python train.py --model="image embedding model" --dataset="dead-leaves pictures: piles of overlapping shapes" --train_examples=36250 --image_size=32 --crop_scale_min=0.8 --horizontal_flip=true --translate=0.06 --cutout=0.25 --targets=["palette"] --num_classes=7 --embedding_dim=128 --arch="squeezenet" --norm="batchnorm" --activation="leaky_relu" --padding_mode="replicate" --depths=[2, 5, 5] --kernel_size=3 --stem="single" --widths=[128, 256, 512] --am_softmax_margin=0.1 --am_softmax_scale=16 --init="trunc_normal_002" --optimizer="adamw" --lr=0.002 --beta1=0.9 --beta2=0.98 --eps=1e-08 --grad_clip=1.0 --steps=40000 --batch_size=64 --epochs=70.6 --lr_schedule="step" --warmup_steps=1200 --weight_decay=0.04
Rows from block 7 of a small image embedding model, named by matrix and row number. Rows with one number belong to one channel. Each number is 500 + 50 x the weight over its row's rms, rounded and kept within 0 to 999. All counts start at 0. Numbers have three digits each. After the name is the row's rms in percent of the matrix's.
After each channel's rows are labels from the 100 images, of 14976, where the channel reaches its highest value: "patch colour" is the nearest of a few named colours to the mean colour under the peak. Only what is clearly more common there than usual is listed. The data: dead-leaves pictures: piles of overlapping shapes.
# sq0: squeeze pointwise conv (model.blocks.7.sq.0.weight, 128x256x1x1), inputs 192-255
# e10: expand pointwise conv (model.blocks.7.e1.0.weight, 256x128x1x1, transposed), outputs 192-255
# e30: expand 3x3 conv (model.blocks.7.e3.0.weight, 256x128x3x3, transposed, each kernel summed), outputs 192-255

sq0.48 089:450460494479450412480500424432484485467420515492444482471474457506499469447527478533509476457469498501456459480420503482479503499530486423504496473487490518491462442413511483499476533481586545
e10.48 085:469498539457459502504453501587483588466578608499525495421613605615504484513594577435594536454493505450478535509537449531520449510620489538514502488426606509461532516533493551634513433575620487
e30.48 084:526499506496452545508546583521599490593523519461508487487475500502546520457615577582498613493469545459472550542557574467442496455533477416460497460496529424546563501582511524457523497533468540
patch colour: blue

sq0.100 097:442437499459442445490473441454507468433433519490459447446446439469492472421537473518499484440489462503465493454425483487450523515518476453494471443486478507486463430417492471501498521460566505
e10.100 091:465478526464448505505436548587456583460575608480513497406598593618501527517594572479589531450480537495482525552532428532522446490630536534510483496441596552504514555540491548627556446572611522
e30.100 084:525494510490423540503538580516588482586526530461502480484475501495536526450601567571506605489465552459477542550557570468404483464541459420467498462485530409551568501575509532425530488536447538
patch colour: blue

sq0.21 087:441454490476456412486513436428510501473434522488448505466480463503512477471521478556489482448446482499453480487399514498507496469526499433515499476489489523498469455414508491514465516499583512
e10.21 092:440491520480446506500451469580471570432562592492533494416600586597490448511578561418592518452489468452465521464528429517517464501599444532521488474446599464449539478533468524614468436561601461
e30.21 082:530491499490466545508549595531598486601532524458508484478474512497533521462619583595497618486473565465474559559576589452464499466526489439460492471500527411545581508594506530469524499529477544
patch colour: blue

sq0.123 076:490493475484418476426426537486502435468484504443469487474492480446547444471426420482471443441487442459478524427489501449461470434494496475430421429442460504476406495453494425451537456454589542
e10.123 090:459475481578454509474495480418448471436496429472593518509442464438457493569413518482440447500501523551481472493412487451490531478441485512526476466575449475533607475571465432456489514443428486
e30.123 075:488516432410452410558452457506326510429527513484546515438527534514510507453394322512542434399471568470413368579504507375478526509502522547488510516521506415514517521329496505428512526501504439
patch colour: brown

sq0.53 098:516514525459465472422495468464447481471481492497464487511491501474487501501482478471431460495482488490471555440482479467467473440485487501460463448506483507490450466479476466454492476483521476
e10.53 163:479472494472522552664460487532472516511513526471499577460523509529616498501524502506525630477470484527658645486488534667590495472521483506537471604493514485506499495494443505515486532499523477
e30.53 071:467524532503484526480483568518471509574485497513512561411509508515527513619582503581485578526532504512363475489598606377479480556523472475540513486493521526470580484493522504443500473500480512
patch colour: black

sq0.66 097:457484571486556497594520475450503517590461564576476507501468480498592576521587586548513484469459424570469544567462482588523490512510466484578493495589595542522542558513512512580484504459556510
e10.66 095:539444442477517494509559476468456463563421434443447492563463422449523447424455377503484506480429435517522506433385511505492480441435442432482446530470443446477455438378535500425418514403438464
e30.66 076:482508524475496482526481432491490517451441406570548548634500554516522505603513379454418462525530453571543383455488481571507490568514474528596518494527575589419495523434517458499399488384495455
patch colour: black

sq0.35 102:539531400461375495412526463535473471477476402415546479559484580510439425499394388405414523476451476415476451493488523408521506425467505474434519504383453433516418418434501517415494488476393496
e10.35 104:430476390493518456494390593436502432428455461477514492397442465437499543538452461594444469542470516559509468540484511472480428469447529454479472498492448535572506541456409375446533478431438502
e30.35 083:510422501540480460450486452424442425446440553477470489463405471451424475529459460404514439471430434524457454449413395484475481467491480448466529501476461479556403447470463530485556474547483528
patch colour: purple

sq0.25 089:547504467483370492410498479540543516482495462456528525496476508504493473461441394437455538485484412458474543499509456401484549480534480470422504471454485496539373452441504454466490518514489494
e10.25 102:443450470514493537525445545481430502452509472447608554437496531482501529628484485530489492513480498617518498515461502489520492451467509468536452508516486515643609520499426448497511479462470516
e30.25 067:467533513449481370537441393521402473382521543504486534430500537439393496525402452476496386422517512528401462526514512402464422504457424416520557462522463423563496469431473560513555419545437454
patch colour: green

sq0.87 100:511520525452469467427497477461419474487472486496464490513499506486491508507486496478455462496474490499469555461483484475469461438480492500467470444509483509490459470485480470451497481480519491
e10.87 158:481480498470526559658470486531479510518508524479501582466520504525616498500524502504523631483480483527664653484487540669590502481517479508541479597491508483507501495493450509512486533502520481
e30.87 071:462524532507490526483481569517458515572486488512516570409513509518519514623580494581493579525537510514357469498600606377481481563529477471543514479498522525465584489485530501448497477506485504
patch colour: black

sq0.112 085:441449493472448400490512437406497491477425514490439495460461452515503470473528473538517463450447494500442451472391513492496471479526501415505513470487474511488457445419510487494467509506583506
e10.112 095:466493526482463501499475459572476576455570605494534497436613589610495425515577556413604522461490463459468524448533441519518476506610433529513496479443603452447539463527484535626455441566610458
e30.112 086:525500511500465552510551596534604498601537513463505475476485512504525520458621598595495622495477553461465573550568579455461498454524485431461499464505524422533568508601509530469516501522480554
patch colour: blue

sq0.49 091:492516494435488504429506499440494498499478492514467517516483500475491506525498522501438464514458530514474528453466505482474456428437495462510443427492481497459490508473520474459496529480544492
e10.49 114:467467488567507541544478430519466523493487521467481537474501516530556441464522561476521549454461471475555568440463528553565472466501443586511464563589492434437476429515446491515438642480537435
e30.49 057:519507492471478511461524596443403491597460508450508520399503495582562513604565466618573603501517445476317468435560585293495515523504498589485454526480504523475574525434517460433495511502485514
patch colour: brown; black

sq0.54 088:436442496460461376488522444414475489488442522489433494461476450515490473477514474527518457427449492499438435475382505492500450475524501421506513477488473510482471448439519504496484528502570499
e10.54 104:485511532489458506499483440571498561465563588508538496454588582592495406518568558407578522463508444444467519429536439520517488517597416526515511479453592435433543439528502538614439443568600443
e30.54 083:521507511494463553515546601541606501603539505469506477487499513510549521448626591605501626492489559466472566554569588455465497458529487451473503473509520432514575509598517523465508499515476545
patch colour: blue

sq0.101 117:472485522491488508527516505514507504519501543534504510511493527493537525495491479446526523479476481520494494531487519549506527554518495489571500528519518504521501478518516488512497515511466500
e10.101 061:440464440469467387444448547470456412484436520464502439469454466510452567534453469547469479455461530520476463542443432494408430468511532453432463452461477532533502555421433445506550447386507556
e30.101 155:499365424478462446424483474427479394473415541469405453483371424445453485530471490450482469456402470400478474484450447473458461437465455471445412489444415439542450409485460534470542454539457492
patch colour: purple

sq0.57 078:510546461454537520470477497470468498461498487493479473507474575465547480541465522527479479444474466489492473425525497474489482456448471478511451466476514467518527544559521547460498489483539503
e10.57 077:479500453641450461427503501450506477460462469505506443502457496482445541493463582496471476447490570475474498519477459477470489500486535595426507462644499517464506530528478472488543544490481521
e30.57 096:571497423441423469466538525453396520507496538438487445446506500565518502443474410522591507412446491446417400489527521372435552510498534586417430561484474396538551551405505504425540540520474490
patch colour: orange

sq0.109 074:474549494453527466476454531456542527518464527489478496540486550534600489532449540520510460481441463501439501504463517517497465440492509449465490457484497504519483589483499494505516502501628524
e10.109 086:477489477604468493468523454397469438470472410492552504527415432427457474530411551468416471505514506519490494456416479473496547496420464554509495468609438443488563446572476441444465550436417476
e30.109 080:511506402399427423540483482492370509453524534479516484447522520528519504453419355514559460370467554439435362558507509379432536507506527566461468530508488383532521528366499516435538530516500441
patch colour: brown

sq0.44 112:514483504531494471501478495490500484501476516492473470438493465472531493506469476551511470493495456498500538491487487501495482496514452477477503479506504515502493513519483450506508496449551491
e10.44 096:475486532509493535487461516481465519482541486486673526486494518490462508651470482502478474500530508536475473503489494484484535497493501483535494461511461507563649515539473483506510474486492505
e30.44 087:433506424355489377562401429532413496418536530515495522424514491480522515474410428530484428399516594414431416614545558411492457526489486461521500472518482421529549481375508537471529486534498364
patch colour: green

sq0.45 075:496508469462426470412456511488515513455484495438462497508470501488551433504414422499459441459456442455450512421456509462498465457515508460410461452435465502499412494449523442462549503490589534
e10.45 097:438488496571465517483487450455463494433508445486593529494467489454467452575448532464459471502513490523494488453442497479503555494455449530539487473578463432511605432579448440472453532469451454
e30.45 074:474517426412442405554451464511335509431529520488527496396530521515524506447395367519556442402490579443415389591506514364458528500494527539481497506520494406527512501363500507419517529514513427
patch colour: brown

sq0.12 080:497537471462541524472494509483465536468496507507486473504462567470562498541503556555487488449474475506483491421524517486482487445448480451548446441488547484539541535563500546481499494471558512
e10.12 069:459490431614446484453505509462491476449452461491507464503452510479473549495468583492456497415482587483496526520466468502488485495491541596437500485629500525469507536528458457484557577492475550
e30.12 095:563483411432416471475527535452397514520499536457484440449493489549527503451488404533593519415444502447408392497544536362424545509500527575425427553491477395539566548410506494419542535525473493
patch colour: orange

sq0.98 119:472479505481480510531519504513497498509505539520497505510489526491533513501485472443516519472479478507499497523486517546510522549519495493567493532501511489505495468503512489505501511504465501
e10.98 061:441466439476468384445447553466457412484440515465501444466458464507451565537450473548463479456461541519478464547441429492410432467508542455438465455463478545537504568427432446505551456386506565
e30.98 155:498364423475461446424483475428480397473417540468404454484371424446453485527472491449483468455401471401477474484451447473458462438466455471445411489442414438541451411486459533470542455539457493
patch colour: purple

sq0.31 117:475482505488475505523516503509504495512499542519494503510488524490539514495481464438514515465475474504498493523487513545511523561520484490561490521501514485506484468507512480505499510502470496
e10.31 065:443467443482474390451446569470456420486439517469499442466460468509454589529462477553465480462464546525477462569451438491416439470509556457434472455472477562537498583430433451507576457398510564
e30.31 152:498362424478461447423483475430478399473418541470403453483369424446452486531472490451481469457403472398477473485452449475457461436466454470445410487442412440543452413485459535470543454540457494
patch colour: purple

sq0.119 093:468491567495576517625515479464491534598464573583482502519497478515607570576592622557518511484458438564478555568468461550507499546531464487593510508579597524544549566556502515594466500469546498
e10.119 097:590468471470508518526566446475469463613432439463463497587460419455536451444461391466471527469465458494533532441405505523505512469449439441494474547460450457464467450403541509423434515430438484
e30.119 068:483544502430516458531480405484481540423447421538547516630524594545525512604500380451388442489519424570557367430477474551513497579524487560570523495548575546445509546424521456506424498418515421
patch colour: pink

sq0.15 114:469508406439428438410513436434436484496451426425435487536422516490421402486445431486465463404408413421407415487423436423496448433465440410414496422404435428481420451431512457425518509407441514
e10.15 117:411580380498554479510426527449581461416460455581492499424451465458516467476471453555452483572571462522515486473532523479504446574458461462484576514508471473492492466453425416471452477517472448
e30.15 096:528508541539549524503547467474410511470488433496535585452493526541507509470455423431518458550507515552511449532434432509557552573530559541496540542545531564435425532462505387540431556423542498
patch colour: grey

sq0.36 116:485518411437428438407497444440438465485464430420442480535426517492431403487430431469459465415396405419391409483402431422479432414457431400405495441402433434480432448438474472420494481415442504
e10.36 109:414582375491557467508425528442566450420458453582482489428435456453512471473468443554441475575567474515518478484542532475501445572452468448478571515500463478490483476463434421463460477513462449
e30.36 099:523518539536548517516547460475424515462499428506534574450499535530511510448450448427524451542507516556505459526432427510555552564533556532504546535554539550442420537472511386541426558423543494
patch colour: grey

sq0.51 091:451480554520618525639543496455503545621494579568500508491536477498594555520595622531522513501475471568482544573489499569506482528530485512607504538587617509533583565569535543587502529523535506
e10.51 094:618484486494487455487562455506487479574497467484479461571488440476480428457472453445496496472482429460510504430431484495455522495471440449466499492448502445444473420460583533473422469463467493
e30.51 066:507497462438514470561502387471558539406482440562540472635501556502516517577468491414365415487468465537552466485438438579518457456517452494540481479523560516411465504510526480524436474437535450
patch colour: grey; pink